A small contrastive audio-text model, trained from scratch.
Training: soap at rate 0.0025, 5500 steps, batches of 128.
Rows from block 3 of the text encoder, named by matrix and row number. Rows with one number belong to one neuron. Each number is 500 + 50 x the weight over the matrix's rms, rounded and kept within 0 to 999. All counts start at 0. Numbers have three digits each.
# fc1: MLP up (text_encoder.blocks.3.mlp.fc1.weight, 768x192), inputs 0-95
# fc2: MLP down (text_encoder.blocks.3.mlp.fc2.weight, 192x768, transposed), outputs 0-95
fc1.509:480462491531456566524455491465515545427455483515550566411510514539491403496522546507495467514518493494422467454530444461564447467534543496454550480494550556461520461520472523459465531502455464473478539506493509513591509474543549531498521493460440490532507529466528492567440588501506483473
fc2.509:529521535431526469471562425560490490613550542512513449514495463528529567490521503537479501505509461479496520552550537483475462436481420514582544422475416517517409541489528521586531518526475478482556526511561501513477555532489464451543450520602549458514428531547512482454506479480572555453
fc1.510:536396551455590454521445474515341514549500558418465568551524432476456444449501456580494471516563468426489531467539512529523479486549480393468520479475505522528461500515449431523492452574522493554569459484553461618524416437482479415516450439538500563475473576455542475593569535533579571529
fc2.510:462467528547523482500522559534580486461545411554450509481498487482549490600540526402498481576413487500535468557516487495431528515452575495442512438545483495456501519523505549457516558454489476454454400449409544468437525558453424557490484532411517459548502507469517514422496521506523414456
fc1.511:479432477575487420489554496567519532541457470491516482416558522410540543581556497478445477465569541501447503440509506507522462433430489504498377536485473510562535599572503526473486518491500573497548485580452474511478440516524449565503460507459505537491552491480493495514522494500485542523
fc2.511:555474451532518548499444528390413535530501466540546611564463532536410492487458559503507632513529501504535547578515461474584497502548534478492573511509530435417536532484465442422582477518518414414503538476414579525540491445524523604513516480511426517514486508502456479447550518513414565510
fc1.512:493525506387612490601464446569452526485575504535524556509542487518454503462596545469404511622477445468618530383381576480496417430502421514520614561351450513565398540550435481531555593526532479444498506536630424510550429465542501468634540479565406524410414520471509506428498449584464526549
fc2.512:391484480565468489426499529525531474567476444443438536495476534511554561562501508455491458528466585537458495605679437624470549528445624576509443467555548540487533546439542551456493543544585543532507438556518509523375536539518518475409505454500552451522548491509482505564530548509477468500
fc1.513:518463491565503473473517450551494566461464500421496492479501521574488511468519487494480517509462460539474548459479472510551519461493455592488537504541508529502472527494530513547494480419526440509553406478451512533531424546535494425557496493550465578462514454419517538516515515553513480557
fc2.513:522469464487521461518535477506437538484563397551524495548528495487515414526566504444441517482531475495538533563517504543452471539530519539513503498452490484511480487540494504456520446519491535514487485465504535507504530440427460554559462505441532502511557461508530465452546486451470497412
fc1.514:506502479565469437431630404401462548402439566507481446448505505511487558483587525425546512513392401569514608507593398516571435462404430481517560590467566534411458534634550541476438414404511460494404552452524527531541468504504419453526501596492483552527537508488490482500549550428481407575
fc2.514:539392603565513463487519376551539533462563499452469445551585474467504550462514467495533508530655470472411494549426621496437520510556541594510543461479469548434503581483402551469495543540429629552467486477571483615509440439583567500521435542563499526612500546481601508448514486569488568450
fc1.515:527429485483499523512470517564449558445428465490486388527473530497561506539399500459446517550570366509485473392510535609484535530541501561503560448475513461475492544462436573470498574485523557504526506524461378614472510516564544506550616552470442535557473462416543536500477495539498391542
fc2.515:533496481445437437458555451468456453485515467490500569534548457511424492506547471537553420374442562528523462491457420452541515403531545465448521534575438638559506467495527423487464395472570488473429465481497519456529390539533468453517488462517515450446573453550516486549484498454499538504
fc1.516:519424499490450469429509489473531550458511415574435494524506528417598482506484483464489520523468567537495505594526480446492552444540523494484551514404484476483518562451450527517494585510470516490513472525467476501447506492561542413412566433609548533497483502530514589489519547533504458583
fc2.516:488535467535482506506395459469439482578479586440481542508561535575484504545599539429494455530507486378489523512478489549599524572493566477439391445536494498466441609542472471510588482481527523539505611540537587500497532533463530514538509483425405514494504463470458488485545493515498476463
fc1.517:468517457460509483492491487527498456470455496506499471521529521552525545520484514487537491456485475483513599521464545498495466478492464535535536548467495553506516540506548488519493482475496473556441540490473498487416504366455461481491548483531505492412544550448565494536519544487457492545
fc2.517:508475544516468528511526548471545457502542468494523524443491503533488545516526574512537540530522455472467429478455455511478473493490517493517489547525439451540491475478455544502497481523511510539463459524459498535575479566494530585501496510492516519507568512515505458458504502542462525504
fc1.518:561478477458541482509490512561496522501483494582485565423594481607563510548508468528514558492464528574536519520431512505540590526538507495530552489538497520535564534481525474482445589505532454494533472531532531463495494443486496491520560501501470540437549488488515499520487580549539486595
fc2.518:440495541523495591499501523474489540516491546474481422526411503528489501483490539455517408531572469463476459437519503475499444479539522534529468467463433513455440389555480455511479429507500506428535489491466495510491465460564525588490457498483491487529459532470497548514528514463472486392
fc1.519:460452531631530551572467528572558564562572450514552481513471481473619537549518507510576463486447517474412489489447572532511476552476475544515474455506544547495482517546513524555477476505480405409493581481507457445462483594492512559430539559575501427510524470534501408523498527467506500432
fc2.519:563539464418481473484533472516460552425458541461415508564568523462452484535417535513503498551463474519583504494495536524496600414500517508461469537478538449448533491502516482453446513468510523561528435540469501582514582377562485513520556530465509521573521568438482536526513449496405478460
fc1.520:406540437490492511418470468572512547446475372464499521545452521462481513485540547494486499541462469464563524520479490507526457469506570465529532520468430528530449511449536546500552469464543465554511515501539537431487455558460408432503523539526527441548572419467543493531540525512507572570
fc2.520:472527502426412507555508481417487488502487565530540485449433546481539557487422522470546495429484470480470498506520527517466536557526486513436442480466511514524579460423426459482456579487489541536498423537462509514501494560478529489553503522544441578377508466519452402461447492486453479474
fc1.521:506492498534485439534509536473519583564465491518538521450543382408509518513413538520565539455484506521480445443513448614549496512495518531501563524487510494448441425511425556449459495503561594458475387582442441488542442412481604530486552436368448516587447505464579549534482469422436427480
fc2.521:579412537481418591542553546500446480460458488489464479594511427488470534458494498528499478462444568561489442562519551520603538401503423510541495484469406559472672566504552474489545485497430456462535629448480532561468511555480412487514493541482584476423471513590516532477504488593563555513
fc1.522:560553454471503565529555455454479518520504480536503524499579451600480539471523464477467493596501450507475541503473428516496528499431531476525478521474545522538488520541524508487483474530553485507519476430467520454460493470489487470457559505482444519535533526470588540490498483481463486537
fc2.522:490499490547513512495422483500508487487506516503451447471443527517502508544498548585533531463536580501511523480488586493437476604514446509533503474547575472437459520417574481471456521469477470433475469532601461549451491492460530498489519505538559472518512553509528473419464495537532518435
fc1.556:488448485551435433506416449505485554561442485560492410467466550430518583467497509478457411504411539433597522550529530489472527490507382501626456551518405465553472482561479394460472525471509609524538446584411461501471511614402491509566469489678567613489476514520532434406464499552467492566
fc2.556:543521521520552572491517554505509470479503606527483640477483622595541527478482558490513559507525530539419561558561505664571534486542569495436554473549509504412516611413540529494534603571546479435557668524539621538462501545527527538448532460404490446478513433508485597579576528456472615516